{
  "hop_length": 160,
  "input": "mfcc",
  "decoder_fused_qkv": true,
  "decoder_layer_scale_init": 0.1,
  "decoder_inner_norm": false,
  "decoder_positions": "learned",
  "residual_init": "none",
  "beta1": 0.95,
  "max_steps": 14100,
  "lr_schedule": "cosine",
  "final_lr_fraction": 0.1
}
Rows from block 4 of the audio encoder of a small audio captioner, named by matrix and row number. Rows with one number belong to one channel. Each number is 128 + 32 x the weight over its row's rms, rounded and kept within 0 to 255. All counts start at 0. Numbers have three digits each.
After each channel's rows are labels from the 100 clips, of 14976, where the channel reaches its highest value: "lies over" is the class under the peak. Only what is clearly more common there than usual is listed. The data: synthesised sound scenes: up to three everyday sounds over a background. In brackets: how many of the 100, against the usual share in percent.
# convs0: first width-9 conv (encoder.blocks.4.convs.0.weight, 96x96x9, each kernel summed), inputs 0-95
# convs1: second width-9 conv (encoder.blocks.4.convs.1.weight, 96x96x9, transposed, each kernel summed), outputs 0-95

convs0.51:133114124192124115142145102182108150165133121110138134095153172082147131092204114131107051150147149083124106160138147117118127157123116061123158099098126148100138177147103069076120160124087120114106123017158116132176112085146112166165121083126118117121107138110083131130147112192203124082
convs1.51:141159142094119162114079115106153138126118146085092137196106100116099155138181124120127124164150092103127083087100108105139124189118064112114145092115122106168098112080151174093085188089120171159102098014101100166094154161138140130098157134081120137167144112111166154093070138139110159178
lies over: car horn (37 vs 1)

convs0.72:092126188125139084207129133121101067128148077144159162145180084073112183068159111145108109110138176099175137164116076131115159141134065144159048149149160117143149052103085146139151146112083078149117084161086133123114118138161119145151137136132102131122080156113158193125102128116114117130
convs1.72:160154117138064135081104107161152104151159092153125147100120134087144193111145111144147138135139108200088174128108130201167176169116144116107168130086172168102151216140134064117160139129163101089120112117113114162176054116143140162156128113143160166094104142129111096181102114151105188158
lies over: mooing (55 vs 1.6)

convs0.12:187124136177140142123123133161137177135186152111121156133155161164139084179096137100116117077138149157111117133090171129127056111091132099102113103093163150128097138132187138187118172121200096140127109150113121150116115129153130199111081118151135184101180190128114080079149057135172147184
convs1.12:165097053095161133135156153084112099109140137152113120113099105108129127036149127139131137196088108119137109079146159117163159083090127185167100083113109150068133104160092117095154179133077143123075185139129123060178143120086113113112160173156123147089154130087171131106126119127107058118
lies over: speech (26 vs 1.1)

convs0.29:168120211113074209137089120162108132180131142071114192136134133153130156185172105147117075105167161153198138166135110092171106108188139125167124127049109139160092119174138081145116098117116113130126168169115110187111115112127135149111156162155135118178177153117108145130106090125119145152
convs1.29:122106146108100078091181117097113128114097138196110132077119113076122138077138228129120083145113123148160150120131122121128125142125129111090139162087126154124151125094104200117159216139118150147063068139102123138193159105111138155125160088157163155133058107139098143167144195164149127104
lies over: knocking (26 vs 0.5)

convs0.6:143095120167196132083174149178127179156125181186108135131137057112123115147144119161128127141175148120169150135149145161096198103177154131116169171134145108128092096104170125180159154086126123188114079097161182129110176104139081112163154120100155182151155091173152123127089113070147142127
convs1.6:149142167151117108109118110140126097144178193091106134085104123133083115158061162132144192113112066136123081152158086145187094184107161135115110152109152107138120150158131130137145156092077241084134153106081123130122120112152179120126170086105126124181127183144181109121121134102154068131
lies over: spray hiss (52 vs 1.2)

convs0.10:126085158080093161119163160140107158138171113156128090135135146136179151104104162143086171136140139072137070117144193164153180165195121127118159123124137094155126096184114092111109108099167130170179184108124171166157117117167112103106131107183061110092108077178135174179119145150176153129
convs1.10:078107174174098165150099154122127083112119119111136140162138108133120097148145102124119147123111035098136114115065161078192108128073120125095113109150142077068104119128105180079180104121171095130146163156062129112168125103147083096188169073103070135124121130117132084138142151144194124145
lies over: speech (54 vs 1.1)

convs0.33:086107126093077080130121184136160113138166082125109083115101080132107144123165123144175105090103128160096119110147116140144163127165140050169164135171127131166071109092134143113189121120144101070104072130095089128128144142093136114094040124137156109104124073087170104070117127099069185123
convs1.33:127162195085132133114115172133130125140178095135110097087190107112137068139132079166106089172139182120140171117037122113097142102101166115153102140148102151150118154137125110157101105129175176132170118088216117140155147066106134126181125135149169117148120151159174128111114140144211171100
lies over: siren (44 vs 2.3); car horn (28 vs 1)

convs0.13:200163164105035116217133152125162119106123084081101135107077135146169125078128133125117102126070161152133117133108103125102201154123186158136104143115123132114120106124137139157105127099151124143119173127112072193106163106095146085185131071139106149066154125111160125158103112111103189151
convs1.13:150141151072060157100137104095202125154084089087097151119145164089144110161129169135083101125175108079136151114080092126133110149130095107117072134106168074088160197118126089110111119214127141176179085101101110120141139132167123154112123115149157172154112100146118063087143127109161144086
lies over: church bell (28 vs 1.9)

convs0.79:163148096148076129133143075160123115130088152083152076158154083156117098136131098136173155122101178180087162084117146132082087120121170099135134170083178184177119132162175115146116145198113158123153099076100116117124081112147165103160110117180123140121114190149150080204098164106147107102
convs1.79:109131107100174116145188107151112132127147169103107130140073135180153094126152125178126121204122149154170152073146144131119131185135142126132134068111125132147152101110067165129101074119076108193118134096166153151185180137127165152096154210109162119124163153191147141130170086089103097081
lies over: meowing (29 vs 1.3)

convs0.63:155168078149173157200167106200149117155114122068092136087118097148150137105121154147119154068144164129126120136113178141118190185138162135107181197118078135108079122095130147113103160075102089105145113115115097128135177091172139082142087090127160137122085146125113143165134093121157194169
convs1.63:124143100123138143118117110145090137133149184169094200153164147134132131141110116124131127084182092095197187115173138091090099120087107114178120079119088118086157172116086063122134178099175155152148147095122152112111179113122128147109090107112167215139118112166185077095159142114143122067
lies over: church bell (48 vs 1.9); doorbell (28 vs 1.6)

convs0.24:124126110177104125131102141139073128140094144138105103177081120118081152163193107136096156146125143134133157128213177117126137183180133143175162165125086127109191190104064104092157093120110087185065134128157117134124082123141125157109172166135159174145164183118106118069150130106106140163
convs1.24:111140081075111174147122115144083176108118099102096127101105137173138089152068194090099122134169176190101117124084116186135156112097085124167115146132167140150151146158115128143089180076157113096103194134108113100097108109142139084128092149157130071117165149096172191144073133132154132066
lies over: knocking (45 vs 0.5)

convs0.18:174135140091128135119146126094129204172135109127092154135198166094157168170125082167186122109188160129177157109082126154170142172095103130147079143082117151115135164158103155143144162126172106150097115113176110124098157098117136179166172102124170141143108169115169116178143184152182130065
convs1.18:194096131161154128158139160131166109181143099090147162085104141135119131117110146094076110129089162120145156075082147164149118095189127131100064058096189143134122158145090154121040165123120138153129124088111116148150149109164170147093115174127098129084131073145151134139154074068073137161
lies over: church bell (26 vs 1.9)

convs0.31:118090127019079140126149127129135141146095110211122122116144124121107062105128128183144157117086096125125175101122044102110152122131165172134148126138167186101139093102090123119183136129106121139112051087142050116161124122130137123120118071096090095092121144139102124103119149095134178086
convs1.31:139156144110103090143100120149102192111150159079108139094046168115133126086183116175130150154111104163151148140138130151113089169127145124127134170159132129110194105164184142157074075067062181143135062092189101088121136120126160130068095118123118116148128162074108144147145114152174161115
lies over: laser zap (52 vs 0.8); siren (41 vs 2.3)

convs0.65:172181143068154150153114183133107148110170096139140153107112070114097120177153122122148141127135156210105152142132123150173135127189136219124151066138105084109095163151194144160130082122144156193114168167093158142131113156111134132134175156134112129194142083172135129148137152083134154097
convs1.65:139106140209114107102110087108100182121072130105115163111163088155142093133103164138103088078083149178140108112077123148122102083075172123102143163134106130164089114093093155143112180181133141167146157130090212131128108068149131135150127150105151164095107126149175077075177102133141077102
lies over: bird chirping (25 vs 0.7)

convs0.11:137111171079160093112121145159119086139160118195090131172091143148118136099108141114115124145146084151119111131145037103079161093181097141177173118195174096147085129140117127117172122150140177089107093095104136108146099086146146182149050057122127101163133097070095100126101132116138142094
convs1.11:153139197144085159100137178128089139118081150133108090148148103124169092103149131163120119181070028133102134147113138037105133108134086144122120155141119102157108084121127094149156142101154184141144133150125148082091068126215121114166134087124138129096140140123131099086056096152134131171
lies over: laser zap (27 vs 0.8); siren (25 vs 2.3)

convs0.43:165143082152115119124189063130144133135097081108125133136180172091181111112125119112114156106139138121092160090133101097136122102132098128140173124067154114066106196105114078137171111092160180151075138078100167090111186161164124125111147152020125132127162147063133090148117139112138111121
convs1.43:123094134112189163174111156146144167152154165054114134088141141192146136162121103150117051180103150130114118140071118101108112079166122138175108118112067110195136087172174073171091104147118117121139129145121155089098138184122161117094162097095167126124131082139164112044137129102117124151
lies over: door slam (33 vs 0.2)

convs0.85:124163134122182086134090160173127109115136196100181134112125083096122205161088098091110145157135124168096070096072152075125113130138092166145097134141129116128172131139176142195127094152151194184190104157113109128158107103136124113109151127159133132134136095111123131096223094133186135124
convs1.85:046159084112103173149130134069101106110080120161156163172136116217080124092117103130167125161141094127147126153122166176135101118136147130125116134174121190124086152138094135091208088143171121079062151074102133095128141133125098126178141095097124156168140111115158139111152193140119147090
lies over: beeping (28 vs 0.8)

convs0.44:123149136096174131118144154156139082145073127203142198126078056103154154053154155174084123139106147176142159113124092158110143156094103105141131118097240124144154156134112110134161123116140091141103125096141165113142140157122073089165121129142139097130167189170084085119145119141128103086
convs1.44:162111166095145106120136124142138113223126063146128124124117136164152129141129172163208155157122089206100141161125178110128088146154171105148144135116146096090195136168141132127067116189132159099166139135147108130140125163173123092081089077159122174144068133105172127102074124118093143155
lies over: laser zap (39 vs 0.8)

convs0.66:167092129159146118091128059104145149209115133085143073101098058180099125165141138101095116087097128088126103099140124142084187124102101095115132104064161127091136135100186165153094147089124098198133093093101134105149103116128055096134127115176136114156118150144157158116126205103141126143
convs1.66:112088155139116112120188159151104071135111144095157146205126102202143152140116138107178097129137161095151105126162125157115173163112140158127101109111094084121155142203149131117166150111083096144167101155077092180054169118139101100084156168132068101102151202135148132081099117102144116148
lies over: glass breaking (32 vs 0.8); coin spinning (32 vs 1.6)

convs0.4:115098137089140088103136132117157081150124127153056120070145106165075131149083168153134126058173137115190104139120158162164126103138137121130173135087178150085088073121108150145123096142108080136089119162108101079149054117153079063142177101117123109124162152166127123195115085147114157082
convs1.4:119190171180152110112169114158096128108125070129057142138145129108092147117131109125119091161085127045108175134129180118138089141130106130255135063129098127126129141112099123097124102169049184148135112079138093154115126110133104139146119130124106115144200123092118124140147103112146097145
lies over: whoosh (53 vs 1.2)

convs0.88:152177141136069093136151140145167122192111109214123155119070088082128154157166170161163077122157089089116149067120101117163135130180092128143123164091138109128099168070114104108175132158120174187104156156129083099136152113124074098075130178109132167098122081163154122146104118130147098119
convs1.88:135084098093139169108143115154076160136167135111088088045075065121195116080138160123067141099107122160168139121135124200155127123121173112149142117125147139174125144162086160106080116104127158097130164100148113117081124117084097156089098038142087112161129117118165149103140124072087156117
lies over: siren (29 vs 2.3)

convs0.83:187098141139024127144099145155151151138129130102103120125114105045085143129097164158087130132144121145137132116178063123128118132167137078081189120156130184128122149096123125106139131086128143111136189082087096062168179132142148183153120125126158099120094120170116144156143091116142118038
convs1.83:088109118163169135133123120146116151130114154135153073164069065124122161091147148188200133132125167108081073128134135153087106092113125131120117101126134202095176082101155171183107077052126083087156196141141130111123165138097093122136204122070116137123160122130164140116097153121133147153
lies over: laughter (31 vs 1.2); whistle (29 vs 1)

convs0.81:112102137104063126137151153135152108124162118088102157182162128131081162105084155098174133151082091074138082128151113134150167144148095145103228129188078142183111152108129120086112189192087118136158156122188113140142156124076157180141187138146101142106158115119153124140169128171097137147
convs1.81:108192185149147140158103154161120137070116110077094128116140102109141118047116188058116091113174167108086144151122141178155117139126145144064142141117135109149136127108085166108101147132134152123137129132114092143180108070109124164042138068104162112106165045162163151144122118084153127118
lies over: church bell (45 vs 1.9)

convs0.61:086131108100102101114114116101110058161109150143152110152099087112060110109152099141177153095116140096130156126152153112067157132131109123112133110137103162153119126121152131098115100139088098134113116126171105137168076056156042041149095138062119134074092095133141130094121065198115140071
convs1.61:112157098140086155091102144074080165064151150078127156168095099144106155104099132164147130177146103094180102096111128148135107154130156083177160202098106161132147133167104075104118164054085135147106120189176128083095108151130160065147156162114125122153127146152148147139188140105087157099
lies over: beeping (29 vs 0.8); meowing (27 vs 1.3)

convs0.39:149154102122106122171155137140181131163170164121181119152165192125114130159161099123099140119124090181107143071102081146110148067123166137194102113227163136128127085137162143127166106081083150120154104147139105155134145132143174158122115108136111118183191136100142121166134139142233109115
convs1.39:057143087124114151074124156186144130125114146074148102100110154139148081098142092136159093131070102159138138131120125109103134213089131089000134114132175132116160112083096149124125123089123167143118100103136133112109155057148102111133162138172125133130130150104073079122121144128070108114
lies over: siren (50 vs 2.3)

convs0.87:116086130225089091117152187072124199096095091072160098183119125113084126160132165142126164126114096129157125158130177145149055090123142152125104123115115175158128109114145145133092089162130103150118128152100134092161140108137118143113161115143140055157152185148094185121115098127165056158
convs1.87:133105139105114123116125109122169135145179093125104159122113118133203059118089149181169149185123109146124128098132088100166130098094099103118118057104159174149162164079159177134087138147131107092062158127104164119163192132106134107060101131096111096160176114145116128222139158143137121082
lies over: bird chirping (29 vs 0.7)

convs0.22:151149119090120104107145125095144139092125092093149103183111121115136128084130134103120148098087168180076096141145109119073092102147121144150161144081210102129107050153097215148129123181129171111128106199084134143173112120124133111114091104158147151066082171129146164137158135202086121127
convs1.22:111189152083141126146120072156210134141119128156164075120122122125112153098103109171161102201184132081091137122123125170127116158156109188125115084101046131178094133091109107138142070089087125118114146103184107129115160136196120167128104189112112129176090114116139096150125108133117098076
lies over: melody (43 vs 1.9)

convs0.67:101107084094097164119108116143130090178088137086093148135151132145140114121092187118172111146145143117144095127153095185074128139162162068064124156197097088101059141102183092106103171147171128169150052098134121131110120129159101144110151150154128149109108144174097083116158148180113107058
convs1.67:131208116093140162149133157131074089148142108168063152103129153150152097096180090126155145113135080126087128132132079170147102093104171144192042152159153060182146163137096165117164122170176159137155152095110135157144153146120106124119115146077156171101159105156140108074134116155168093120
lies over: fly buzzing (51 vs 2.1)

convs0.38:133144170182034126154112175123082120114154055130136132105112094104108113170107144153125103130134163098128127126156060110222137138137160150178158127139131119159104159072145104141155165097192115140149177120102065157092133137128137156120146165192142099113147119100155102153113104109071178084
convs1.38:155143162118111128144123105084125103198190088158031076127141096125140116140138153098130098105090088164095167136108133125104115118134117123161060126161172136123082130105144158117116126210122159089166095086123155167178128087119124168088120106139135091133121184094117111116130147180165220130
lies over: siren (47 vs 2.3)

convs0.91:088138140104110193136148133106089116143089072126123089109136149087144089085120155117112144122125139120134195171118162124100141070150108121109153210139208097098109164134129105088171121132155107155117099103085094099228150144133139170122038104111115116143105181090119077108113118159134094122
convs1.91:131168103098086102168077144176079110104125114146170152120087112103159244103151133153103147184109104117091124137162135089130199143116069143185053107114097090139160109149107157152152101081132134107136115139106102118073097163124137114124094181074114177126110141081160119118138120162117128157
lies over: explosion (33 vs 1.6)

convs0.84:066126126134095143133133054079134183128088111074076122116165133128152153083139113186087103125146150092131122173162147115082166124125140075106105116056146087134168169157106098103131112138156138144092142139129148111126154103146145127201130163125177091038145115144163167180155136115096062109
convs1.84:200086120096180161138101108112131152124191114111097155156130116170139151108107115150191162144138146101122072085160124158160105154162097114083063145086099094123104167078110106128085100102176079135094154147108143139129183116117102172104114156046098123170124103163134147082106109186118181116
lies over: door slam (36 vs 0.2)

convs0.8:155113103142151172195117127165089148140136102085135140141066142100161121114095115062130082130129123145098064152133188142123072175154085067090164151093145104133123141130152060153147185124102088125097126147161155158088150162078195183101120142070192139171138138107112137140108143140102143138
convs1.8:089171136111109152108063111078152171144107133122113148154118117152136103146130161117097123139137163154186135069111080122129146081172160118094095110112086167099139116143158124150105143120176083048077148138116164095096203058190175151088151160119077119084055119142133138106135142147108111160
lies over: speech (32 vs 1.1)

convs0.14:179098123149150140133130163155193101114094145098115096144140148107154133125154122096147133198116159135142102114137022127106170201126164127152131115148132083116216100133110139115140110132166137142110119162122129172157192182150102106141220127064142154093075114070136105136132095117104133119
convs1.14:125130179175145189105149134125170140135133133099157150145154172145068118158128138128087076080163137082130104140078088122023140104128132138108079104125129075122154200137106138119099126140092138042088130149152126145116109093146118147092117123146087166086150115113064107111101147060072142125
lies over: explosion (31 vs 1.6)

convs0.68:172119126136147117182064081089137137142165153193144158098162142130190109129151103139156123145137143130150139151167149102160063120081134091133164135133181109108183123139169132180142124099107156159118146160159159182086109080121070180138132131174133140081105097078120127063173062158138083112
convs1.68:156079118101125103089176108073132121146110094169130135101111134141105091139159165150117152125161119165138076024053120099130140131151164166133138132078074148184090214113140180111135116149137115092118100103166170116151184146149137158135140093089131138086137140102140129138136171186077158089
lies over: hammering (27 vs 0.7)

convs0.7:204156148112148217109145111099108088200197160179163134151101163101083135155129144135106128165116077139115096176132128106174101093142088148100178095151119144103095124139196108142171114074108161158109101085110154137144170118129170146136121167099140110135083095135082100123137094113149081165
convs1.7:120121159124143137089114127113130098122182148081063098101151129133106103089156063129191093052179090115183135150125117168140146101112187042112103178120065142179163178155089173136132112094145186146104144099090100129093100135132105124175148091107137130106139136099089123133138147179142147134
lies over: explosion (59 vs 1.6)

convs0.37:164159099167073088120089186090143085123099137067150171071152076103153121065106102125179142193118146106147112085120109183140091181154110144167162141172144111126104097096140137132159220164103130184128179151143109154127102129127101160066129139141102119106086145135170144140131153140160107128
convs1.37:044161176099115162142110132155152116138158089128141136114098119139141117164131110114125068132100140168125178111099140151085121073165152149129124136122165115178064111123107147094125147116146112104170135118176120125140212118090133065088115149145109114168180144215136146154089097045158070149
lies over: doorbell (36 vs 1.6)

convs0.25:140119153140149079103139143124158133079091163095100110112101095104136095146114114202211083161093180168124064118082205157073091102145111122146118122127101126127162100149136135105096177082220136125136133098136125166138087115125102138109083120106121173134075126116172087156129125189107100138
convs1.25:122092095102096133165137138136112058148133102116089110165109108113150118144090106180154070116132168121174053094160142188152121123098100176105176125154107143190159155173091078155122127126173143066112111130152165138102198149093134135123159161121156191153152163221135147124125135154144123111
lies over: doorbell (47 vs 1.6)

convs0.90:134126131223111102143077165113100133163090120105139201128152133140142137174073097105131151081136096098085115083166108128098193139088123091108133138066129124057148098165120147163141139132158144109096181171099160122185129086148136081108125115125144179119130196126123135130133169139086066090
convs1.90:135175104134106146079157101178167068112201108115104150166141140106136082120094105104156127106091150100099078124155130160126119080104090083156106083089066153099122185112084132096159113133115106141115081108138054119128143172130123154112131109167078170127188148147131150119107117173127115225
lies over: drum roll (35 vs 1.5); fly buzzing (31 vs 2.1)

convs0.93:062095123153093161172132159147144129095104148127133076126126141117113068115184121125139105161187133140142128137146111116149140182164173130142231152150128100174159207156167194112148140163138087060130170123136121078144148154090133096112144102098176141068113156141145118165092151143089114153
convs1.93:090195142100099078192131111119135190135130138164110103119103140168106160137096170141077136076137111150103127135114105175060122071121088103160051127106160124130165078116109066123127130096136120151131154133140220120153134075143114153144131122102128071136168128144168093129067141091076126090
lies over: water drop (38 vs 0.4)

convs0.89:130148112110169087104155081158177128103111102158041165100088127134206143157096152106105144100109117139115111136155101093165131076140079146150111100121149150081146125109120067128108117140157152113117033113136116144027110167081144045110155133115117131169170123113155126135094130115084130122
convs1.89:061144132168136116119153156145061179118145158091114137127135161155090086132130112174126112128110116142148129099104094080174117084169180122094134160159123140180171129105195098122158132145119108172106134121104194103083145144213161146139107049127109100132118108182111065180153169128142091113
lies over: speech (25 vs 1.1)

convs0.20:170105149213101117114117107088116168097101095153130159142192126115164110136121130096111149167125148142083146106160125120087113097091150199119090127152144104093184208101077090121079186108138068141130145102207149147135186147140114146101168117111182082130109160098155170119139152109108123141
convs1.20:131099096104157095166120090143128075109174149097115216136113164116135068112111125089107069112098082106124128111145146077147162144118113118190154159144072093142212140125089115087105136165143153102134116115130127077123123162131172117144132130152184080156151110094131112128087121140062198063
lies over: knocking (26 vs 0.5)

convs0.54:100129136104113104100111124115148105103103129052175109130140137136076142156078138092146170103084122071116095143061133100134150119132142119200122191148132106122178078110147084148111142177108112193187153102157147141131113179102133166086093138121140097122101162089165120120177155139107036176
convs1.54:078111061077178157128104168154156128104100101149177128165128128192140179114128143071130120098176124163121124110179164149135141149120098122123163075163170156090097070097136110126119085099139087120066098145115110145083162085107167085116113112075124156104168130135155055098118145155087104178
lies over: bird chirping (27 vs 0.7)